config = dict(
    layer_scale_init=0.01,
    shared_expert=False,
    patch_size=[4, 4],
    layers=8,
    width=192,
    beta1=0.9,
    eps=1e-10,
)
Rows from block 5 of a small image classifier, named by matrix and row number. Rows with one number within an expert belong to one neuron, the router's apart. Each number is 128 + 32 x the weight over its row's rms, rounded and kept within 0 to 255. All counts start at 0. Numbers have three digits each.
After each expert's rows are labels from the 100 images, of 14848, where the router gives the expert most weight on average: "strongest on" is what is common among them; "lies over" is the class under the peak. Only what is clearly more common there than usual is listed. The data: rendered roads seen from a driver's seat, with toy cars, trees and houses.
# router: router (model.blocks.5.mlp.router.weight, 32x192), inputs 0-191
# up: expert up (model.blocks.5.mlp.up, 32x48x192), inputs 0-191
# down: expert down (model.blocks.5.mlp.down, 32x192x48, transposed), outputs 0-191

# expert 3
router.3:182132131110094152146130160159123122151130128129134127168118142132152134173105107119090096068163124117101131164128148054141143133097162164081166096092146114096134137119150126104142156139171193077192115147116160190093104166125093164098103152181089146083194163174070099102132144183153130205127106079091052039088156112074144122105069090128119117100131164106156150143151097146125115112190110120100116107160169126135146112121114156134122106075115147119143110128139104142111149177095097104165151147088182122158049171081150205172124066134137108155092085158082154132118103114134137082
up.0:150086168104113107099129122105229095131099088067143108185129129132155120151099134082059105090121125102148106171121116084175121163108135153138122112144117160089124161156127152170115126153199115116187143127095158135096129180139062202109119208173143134127170120128115153075104096163164104177144083172106099111123148115142127093064138099144151127114125145111154138114145128164141072114147188154112089081115130049115108099062129148098108100043124146072154169089140141122117139116093119092097143196155104144134086200147121168115150102148076143168085140139094161079122147149126107137
down.0:142168199152154110087084144110057111171131094132149139142128089094156105122157132116130152165103161104130172132169101116219105117092159101156140190158169173116188114109053116109160103135109156086203134119130130100078090132074144103083144082120164113123163085148131159130206156102119082169211161095073159125113130119095151083099111151106134141098172167164098129162131135169172077132188134140118089127194159135111154122118114118163115138108131109115109150133199088072130153092134144108108130145088105159143101157151125194075100120179093118094118106134125144130126157140113090063
strongest on: dashed white line
lies over: road

# expert 11
router.11:152150184093133159174131167166165159157141126150145154084136117143142118120142140116092076056169147096139078123174126137180156147112151151071144114094176136121140156171153163094136195102131162058195137130081097142137075140129116092126126127153129157115170145105113116130127193148153158179096178064076062061118141088092155156137091133149102155145086173117173176125132159131127087096166076161065073128175116094170157081142131168147116118104104111141148099122113103136121168108123125170134083153075160130117138103127153172198164169129101131154141062194101171119116104159171112114
up.0:098152101106142108119118172172048112138197178195113116105144105109163102153104115150176147149100117132163107100158164092093144144137159136124143143156191140098125171089163097131116128161108139104149173144149081112152115193134090103097177091157154135159121106120129102132141150090128100114144139101129153148133163092086200103078099100166119172135115076143071111166117145131125188158121110111124128190133202105147201140153169146143101138157096122130072070152117112189107121216118092117155122130079184155171085102159227124108103185150138073085113169139154141108128175117146119120
down.0:105134073143120136067091130141147111136156138109089151164140107089166156124138103150141079175088162143086103116154115149078098163135086159109135193172100152179144153110191107130118164078131132160078122116123190138179107137092108123059147096138103148132116093129134140111147126137112128111155096148130181169101063173150132125164155076110100150080064082152128196144092121131105157086087126114138120123133115156160137152092113118163204181148144096118158082147127180129198109139067133141050153135079109132146162095089106170089103120132162156095207140182180091139127151126155049118
strongest on: solid white line
lies over: road

# expert 23
router.23:080131083139137197144082089180150095154100130135158124130085082133174154153130161158112088140138176090077102098187087161097141115052115121125133123092151149116124081125135108111186166134096158151117083105075108180099127089125176132121126153141116098121093147093172127161133193125145121163172166101118109127160103114068154097102141137075192131158032053105127155130095110141168176100095135143160189178119109131199102099137095105099169120102064118136147115136101134077127129081104116096150099070125121067118162087088069107176123106104111146123180123111117086158096141144135137127
up.0:114148158162151123114095141129047137089173119075145134106155110185117112063199133175139152168068127093148146161113139159119176133116126131124150122108103145146132102133118084132160134089094177143110081112124130136153169121127136072049090145206138095145148118090102143147106112170069184078117115114055176172109113096175115160090197131138164117190135112175154199144100132109160147093167136108115151134155077165150123102138144122094152090178112110177139167140126115125145099082159111095163075103179066143152100097125105115109206114114111046146125117097118143093146149160143146096
down.0:107083085176193140165112095076184137102169123144061123172137172135131115124166187175140095077116122094115140069113151159077128136136109160102170156117077111131132088113145053057132188112122173137073120158105120181172193114117169151155118139123065118157118132083090118094152132152123122159151083121147096185113056135140132162170126133121176124150126100142197143122138108108124117084062185148079088110157144133162122132154180124107162149161095067124163106112124180100157095190097157124105142156157162140086161198158105132152108160150111105092127123158134158087135133126135098162
strongest on: solid white line
lies over: road

# expert 25
router.25:158118152093049141199140116141091143121107101173162175117107159084098138091109191103098131105116115160122096143096116166186100166128150124089162099070054113146098208100108110085154173110159102187097151113173076100158101128140134093191186113141142115134058150139130130126110163141145109159117095140175102125130115119165152121119130112125096098075183112131117086133144066140116092151072116172133203103062093105117151094152162120095143099115127140134080134081076169182099110175112169152095146177153135153086065147173149117144137123089069146148085155096123133137133108090153154129
up.0:132167157095085107141094176156074119096151084209194160082153167130136126111128112161154137196091145169120153108167132089161124167107174120188150137133109100141128201096058178158129093123115101096146165106178101111094114205140147057155160129131077127146119162113114089111119105064114071099125138107134163113088206129157090128135158117163173137073133206150074160120173141153085108176165088139110135154161163166132165110119129135106086109109096179118097136113107070151108132118143127125113130134143127154123077096126138115132135136088107073098131199106131176100184120112155130099
down.0:113156131164095149116085108089126085088084103151122153066143147169114089161170134158142125088103097111129162140094096142065081149060082095122132144115086130200160102122164120072127172154066128198083103081073108164200116155107127144224134145158129173111156154084121097125111107133106119140084090074124117106127110111180142137169159138076123186147144107094108138129131086116179138081125111170160140062115120141141110114114114108114191151146134108137133129126087133157154094155080121152077124075158094123141108121136082097128168142092145115214187076118102140089091119106173109090
strongest on: solid white line; snowy verge; bends right
lies over: road

# expert 26
router.26:091184097185162111077123101094113081115124188119135115152140081099193117199123106079149182203083152100130159085162131134111096150151073093143154162181128158148128129117107133197110089133096072064145122157114170126117143154202116177101142125093167120108141159099209134084163147130139146093142092121101157162106109115143096111087117086174092150126143054101093128167102134185159193144139159134147132193160147160165127135113159164128160139160138107129125128180094171146190095128167128105146128155135108177146163174123144113087114144103156124053111171141149102098113109133094162127
up.0:140139151099103142141103135106122156175116171129169149107084120095099084136126096088163125133134161088167114155159143160203183184077136129145124162066114129169159122135123162147135046093131159102214134155131095107081028130128165089109148133125082133125147080117089155119125113076134135157131165105112147115167141144122099159124121124129123147100106196148086115124157145134133091075201089181138108134184153102107148113141123118161112153094106135175148157130193057124130114099119109092180103218142124139148122137118053126171149146102116177119135095077118184091200090098113171127
down.0:151103135106122172142083163132104141125106089105157065169081115126129116175138149101179138109143106126166102082150175119120187138135098083156110054067174179110148068123144115098140140121146112085130123146113119185100104163150156126165102107103113140145137097146070108133091093172125133150171097162108158165091074141172145157129192088063148133135210167161128090089098157126181108128114145173106126070112120104102124145119114141119117186167114090138166197159154072134109121130070130098109149196100166049104164123099088183163166134138151160134078081089152132099124109149161150179
strongest on: snowy verge; bends left
lies over: verge

# expert 13
router.13:134113102187129162109092097136172120211060159180109175107102119105152183105102174122083199141105141096129096109142076180174085184129112149111151103125071122147145153153140147135187113109138056178133165098124110121120110134138101195179124109125111149113079084188167119141165149082102125095155131070114162044091145116104104107148140124114118160095134094066115088118152162162125132083083060145145206145087117062126149118097159090123175150107134095115138147112090146130131159110121109151090141107095121146061168105153100117185086135088162107106178139130108130140115118146137148164
up.0:202150141094128091130103143173120199175104178141152091106152118101159124056106106087135136190162148118146117140172120097131105126155122092119156092104077153115089200191123152173183095149168100100197184166196152074094097130129133131093167184109101105143113139146151094096157115098152107127070174077145165138116156118105123116141154129137098148072093158120087122099151159188075093134160125099154130159120184096122170138133224145153060113111151137144098109130104120133137133093092113161124105137098149165128136124137156097126128105178141066116102131169213142114156138111074111122
down.0:084134069147109132191085167078145110091158112145080151066101131148092094101123192126149112136147173103098098118137145176037106105123146113169175165117115146161109097130145066127157139091131176175083131160123165178199143150113141136132149048166089164150123167097125121136156113119109089119140083083181140133099141135165154166211161104126132167136120102097097148112102170106117156099125117167103091105105124161185168143127146074157162156167138113150159135200106137143130117148045100138094099077136114097118135068145099150128133096128171105112168159177112106112113045151115109153
strongest on: solid white line
lies over: road

# expert 19
router.19:132070126157144057052108121114094112150089080086116120116180139147145151089097129143100135099146182183147104125133067084129179173121059118218153069094128137131134133090136197200079120109113131094186165098172094101122144136173181171153112153116137068137130083161126116087150130088139162115078104105076140169149093120116087109137137109109166094123153135149077142105170151109114120113134148110093128135160126109137101100083162118086098084111165073152170125131066089168174143142109176080107122081111067136131110115167124101086197133158105184160119142142128145134113102101141104116
up.0:119171106186152104159119124128115127199079105162140132072175094099116141091131152085112149062138171114111109097192140146147154216129127074123128081102123182093146151121131141156131115124107142098144142123091088132142092114158197154143142148104123106144153061121107129101147173054148103148120175103114176146125055105106120145139103150109115147138141159124101187088133216185098094165137110185104117125175117178139155119110144144131102169088135077088180187114128111153156150134111183105107058161147086072139120122140171152168139130155127239164102090147129161135112119135144109143
down.0:134148046141152156121139133155088035121134101105115156156140155136095083156140122126187140125106070116100117087160197127174117158077103085157139135105183041123114144114172126134120102139118134066127132110132080138186088100166134121159140084124128053117174147137117125113155080163148112113133156148126130132175139094136151115189148135102146110155127123146153146114165118162153147115152122103146150070129132101121188107160142130151119161179120051102158035138082122139146080163101135110114145101255140106192110139148127080120131134096106116082141109133092082108095109152161062141
strongest on: line: no line; vehicles: zero
lies over: road

# expert 27
router.27:117118190151154109140087202103160104118082094128133088166184123133149141098163080192145109141137100196124069094131055115112085137151162196088123158144189156157105143121193142118120164191149156118157134074169121141070130138116072147101158085127137138175120160152160139152121104134102187187149135079097114112117157126153136121142131173119096136113105098093102122159112159096113100163141135090115127091091136102185084177151131116144113163115153146151112084137165135097125145116143113195123163096068127163214146084088112098072076106150186110116114104138143165176127155182132109074
up.0:070141159113122169140073102144176078102109094077103095173116091186149136151111145177140104076171097167085129106091114142121116097098141155093096131101181176153151112108220188125062121136103087157133111118114108141071151072119121141135057126145150162124130138132110167170119164111061107099147118113056096116132138074141141096140167098118156082167117078090132120132099087119173125073101087124131133104102085057155096101095083145154135114151160138176158097119215178096125128116112146124079130075097114151165170134055107142117140117139153109134147056112141138103151107154167130131
down.0:140095146095137109153169153131137170146149140104138141128103158096113135132123102121103067131095068120164239140087119135139172173127162195071099148155094097131085180124171136165078094119125110110129158088143090110105118175128082096143122159120138044099135080146089101111055152139112127118157091133075075084130176113130143159109098170103140147112117130141145065120144090156116123138167146108115111124128118145133110129158164149110107125117132138074046115026142110100070123158219116162148139060108101132132122101129135145096093039147129118147095151116136147170132132089117192083
strongest on: truck; dashed white line
lies over: truck

# expert 24
router.24:161136110090147160144113121134145147062105111146113146142150104183118163194120085134114159139109063136193121106130124116129181120135092109148093068156160164081184119096123152145103152120057125088109078148085099104156164129170149103115113199135085100126155151117149117142172133126154114087171156189101054152091118151096107102083129140132138115160152102140140127112134088147105115170077152125121087100126120112174067139125131169082082119092088176086095160145123179142087090084167128096159146185182049070111167130150135093084083093121123187099124147085156051101122126112144182127
up.3:137056129159107154126063147125141168103068061079110152123137128158097158128080125168123153126135095134148138082091138099144123128147118129107065081121140144111136089071088102088107102160120127153095096171172083110103138054140151138158107133149068164112072070126161156173183174148102116121154139178136131146147151134142174122176187067062150114027170112143118081122118092099138153158114116122117158114083126069169110162119100096135097138136126174094146148092191163144124141179137161054076151176143102097099162157150116119117137122081115154144116102113132041126101128103135120111
down.3:110083169120089144129099122081160125108156146117124119125111157171120100144133148122154113150189169105091097160119158141156115122114114129141152120075145187106149085113164125114086132132122126115151101114140146205123092143144255100145128076105087116175186127108082185143118129160115176094084091154113104110122114125218092094134092074156113140149172162095164130127102123184119152080113110152098095163115101162184133095157092110140154153154180119103191180155144123185126072132122147110129162152158097104100161092118112182202188073168130147172126070130113117093138068102156107109
strongest on: double yellow line
lies over: verge

# expert 14
router.14:087133152175161115111124127135121200099090132105169181076099122149115145108121152176151173117099123132088100100099088147145111115108161094187117130096170065150080150106125168147141105151112141120145134137174131132110099125120143051192100131162160143110118143176142153119127133079095178080084171113095171109109193085171091114148160099086182083089083100161104143129206101091167193069145063125134184133139126088115141111077118085124092107166163141136184094124101170181167162152103142129128193096112120157124140095104103115121139193087123081120187092084106162125116123134164127129
up.3:151163096183138148137126125170064073156096127081139125150139130134124070137088106135087182138104116110142188107112169095069152145199122171085076097128145108070156119079159063109157134117124160117136113166113078153119165108124145164108089138146124147170173152133085124123129149072106168100124131110134164156163093151123157142113073134114083116129152128137171119050069080164105153136110132153140132179150167148119137119143182148158144181143110113127124090126195162188124114157152138100177043174108173074083154129117184107151114146160215119121081132128123116195092148112109178142
down.3:155137096166094138134209156090094114105107095164112092169174131083156138150103146059146127134105126145062129164114113114125150188063165139132130189166115126128123090133073110100166085116134146083127155094117120102095127129061159106116167098137159127139090194156163177047135159072168056174157126095147105124180138184104125127101131131198147134093114166088116147154174181156138088173116081146148094106137133123159134086159139100181095177105076105097105142123138127093173125097087158162167097161110160155138113135165153201149101138098146126161140161109095087123117129179078109132
strongest on: solid white line; dusk; vehicles: zero
lies over: road

# expert 16
router.16:123126106090150082140101102094148149100120163094184148083142144088131058082090122070101041116160127161088139177117107117096079062144145128171168140073089137110085120208111156117116091119111100170132113108115180161158165130141168077163142075136060088144117193130119132184064145070166169116077131156166164131105090152134120082170133101135109145121111173130120132035125073117139121150130142147124105093114139158114140097174146096136133123095159109107135116140094168155096089150126133124097104062164091102114111134176113104100148080153153069160125132129151097063138094149126109078
up.0:144173111147109173141111080144110084171139163143092073126141100098192145133151177147180112186092115091104101081144121135101118115094117151163163125139148134164120125108100149125173141131129115082113154143144124104102139125085088155081128144073069139169141085124149077115197152119119120144162099040116154180129101121078143096133083169147123094102146154113106111167170130130093137126144051069167105184104151077147226124162089169105110209167109129169139050141155129118146101090094098161146122133098178155121147138066156119142123121101133132060109101115149194117152158122075108145
down.0:113156165113072112071100121126143180117062054145132076156154124146112127114134133146169167186130159138087115132115121191111111165191097134106105141150108178111135093145125125108140145115190165121104104131080119160100118189148132156140129090097141206067114163130121108143143142180203127141092110160180113171121095160163118207104124071142148093180178173097136145145085164144143124152091095122195121134102080167150164091141134176120120120124116171169155160190134144173104185085081082133164092180122129128064124142146108154156140192106115182136114154152133079147097133113120098128
strongest on: dashed white line; vehicles: zero
lies over: road

# expert 28
router.28:115123114120103078110172107110123101078124136163202165123094131108080167133089165097087174114140134149108169125156196118087140097144149124157088107168121120093139136141158178211145143084113152089147102110140165088117183098084122081100123144143135103109154177148115151137103109111122124098160192157148131144090162139122081162100084144201136084120090153141132161127217103089118082142094196109163104120141161124096050113076117108097092093092149190115105148134120095178168150106130110143145142158160063156075101109147171141078092127120124095134182170136165154138175159093088189123
up.3:136101128106095119089116105135098129101123131051157135125089160137115063147096126091094141174143150100126137143153158113136171147161105065136103131108083193143151100122141158173125074129177172078178115173131148105100156118148191110098104128114095117078156093093085182142076097127138118118090125160119164135155140100131087113130123126117147109106186152131121143148184121151179080107183177168113074171155077080090113087107116166176108103111074137070200160172144132162149130125086118066162061174118106157098152164143105127087235119157103106145120075123092122101106096125106149106
down.3:139083104098136122107175102177106126138094086118104130147097112169068125139079173123114154125145141137112100125102119126113150151137093085152119101090108103094118164188141179168113166146159138136144125135113124091142073058084128130147111172151116147122149138113120134052102056171128147078065098174160154110206169133163134122130111076104128110135142170127105184148118203100042078154083136115163155204075122133093086100115097155154081093138142120158140160110192162165152149114138107112184140160183132129098117145158104068120130156199132136130064076168142170132119150135164165099
strongest on: solid white line
lies over: verge

# expert 6
router.6:134089111145124145075070156051120147140088099072178154132087137124074120120124146151120199112148168090142146132117162108146149159171093109113114112113110189153147068120152108175125131115136151187124079169074136159142112105108151151137073184107167091107093080124103176168136085160075131107118127145113158148091116078153046136143119074109113124187157147151071161155107172101177140077142154168096148144141086137109076132068117131141121064143105132164185173138155070118110133087149150101176120107165096107077176115152088109088163148189141130103107100096092167152138086152107136140
up.0:088131098105187131162119129192141154168110107164109159142173072107182226130114134146125140151118138156137084067153069119144063128085156129139135098110149110141143144089117142132128159153111130157137130102146048135077145107113139144161114132193092098099078141144152127116130137113131116182138204104154111140152145112120169058126137115094165090128080082100139128137133150066125138118084014098120246143062132150186127140127123109094103108112162120139131105085096104048084163066112150130108112120119158118096157102114127103105150159093146143120126113096127135152154153153159145075
down.0:102118092075207171149179040191155082151104130116151092178078126120114103125205117120099072109088100094150157138136097136092109110162129156122126129136114125114123137175171064075163173115145100135121098138122155132126134126105153154106132167096088103144117112086087116129110085176137113159194111160145129164166085156113150095145168124113103146133108088134197089125124154116131148154068171106100079077087119161132118168148117171076108201158124094194130105142120150057132104113107175144109097107157158109127192194105146132155143103103100168096073145153187096128131118151117080166
strongest on: solid white line
lies over: road

# expert 7
router.7:087104120138143173078174155120132132059179051130115136110101097131126148141099112172146096093167091128085163105089150084118104059104155165072083108121214129116102136106120082124074102157176143157088086142102138158098175097110103144127096116067086129101104123137133115159149112118137128179130130192111164170196117100137186139106094122106123075200128109096180146198096134128132147156101123120099079127087083166156094146139070089127128132096142112133153163083117125071103173142138157143119114148177092093104121154074145146086125141092106160125133109121140158177163204101115176086
up.0:108105161147092095082086176120068160125143059110152161167176097108194160119089075177200079113168144177107089139105136069141144049112130078107114095150173167141118091038053121115101116164140131101119080141098129157111171139111176128109108119120108153119110169082152130126158103170161077156129118150105153152164129108145150098139127091086172146134176141151104116150102063089180172176148153076117146078092123165166119140120125118109165113144128117150141146123113148108087108132089163147128095138170135138128082124156173154105177131083155145140132082094140090135135133084171118038
down.0:130077089084199094177068085137173118120129156106158209128164152164158146203123138116118073124178166143182169102118139161080105113162114101103142113054144104178153142151140109111099171073104136143119116146129131166161081150103156162180112138146172142153166154113100081158099118158103170129153141135141132114115130115191137142172125098103126192137154101153135114167097116128118152071125138131099136139145101124142118149072103104145119108125126179157189142151118105177147134114124097127067140113140175104085116112079083157166192170152143059178116111188073209111106074154172103132
strongest on: double yellow line
lies over: road

# expert 8
router.8:214092145111135113156159072138117171164136101064160133123104134132070086122140126160105122135127128134099124115126065101086184082105129150138109082084087087105123135146148138117121139174123148156135147162171118075077131069167182144119079165112085099091121086133080141145063183131107156174097122139113088141173123099140091131106173155110174088120153120189125108088201121134170181126118157115083126096095040127100134188131118132144108150192095128179161162149133129168157133156109140072123125051156109083127149145117117103126214109098076137132117083078124101164155100130122143142
up.0:094137088163193120087134138163098147156130162151127097112138025101170156107120106111155119128131133107098082078192117147107061155117163149120127139155167139096094155135101093096154114172159088093111151123134107098106177123099094129075215104134136111129104115131216146089206145133169111147133182129116196172089156121069212137139145139094127118117059103076097118114106117130167120175126130116141203149130145140103188141144166121117127140083103118108062072131139130105115124140142161132121098180107168089141121106144197110113055145142119137099123125138154133155156182110121138079
down.0:131123168207086172121078141106176108141098123137145145154098115120147098104119148113082172070149137122160098114167092141152129142158155147138092187167158168046148166125093118111090110105138197124141114115109084152126103170123094160089135133148101154106156109135145170044137198104198156141177185137116094062077162134122132130147152129114133124137123162077119191185139165141140053118161124181195088139216117122108084116133150101145164088088091119156127124182122122114157159135120100120134103165094084168125157138145102201125074152105156113160142109152136105130080164148110104157
strongest on: line: no line
lies over: road

# expert 15
router.15:127109118161155161153102162096110115083166187134105126092154108113153143205168058141192084161083089196104134102106084135130141098109105110151111122190132121179146151154113133143143176139090180127051122076166135095140148140173121086133145092090146128162133100130148092097160151105057161101137123110112137113114082117073147134094142183104173127114154060152142132124137060135134140120108117108202144110132067096152088107209109099139105105178096136168109073124167187109152043143118078125100171122112134141152138104125146140153135091138141122102160130122144073159108211155145115109
up.0:122098137111166150106088117083152129134205139136127111137107167079142096123174073159198136213040117111132142116140128146131087157136136141142165147123154139195133104094137139141091109194135129172088116134162064129102130132123114150119117096139120151143120055121120153147138082195088107159134076171090152113138135098162096082135166119126114184103103079091092130229163179128172171141119171133129139098119156071118117233111081136156126159106096118118134141146147130082148141105087130202081171103125147165167128124063089119098117111080094139106135139120081157113165130105116107129
down.0:142081126145121105117101140114154116107093169106132105117100097166152106145207067107175098206160117130133121144144153151097115120187104117154088137131117124109117173149108161136125181151151156126089132153089126162149101146155133131129143119162095159090118131132099119172075119163142162159141127174172180223111056147154180082119146154125093125177152139125146162100076096108106158124061167124108102151097122156131163133159120176055206152124141125130100095158120190128137157148158107155149104125192102133153165199134080133085166092108157187103131098164181057096094136169179107078
strongest on: dashed white line; dusk
lies over: sky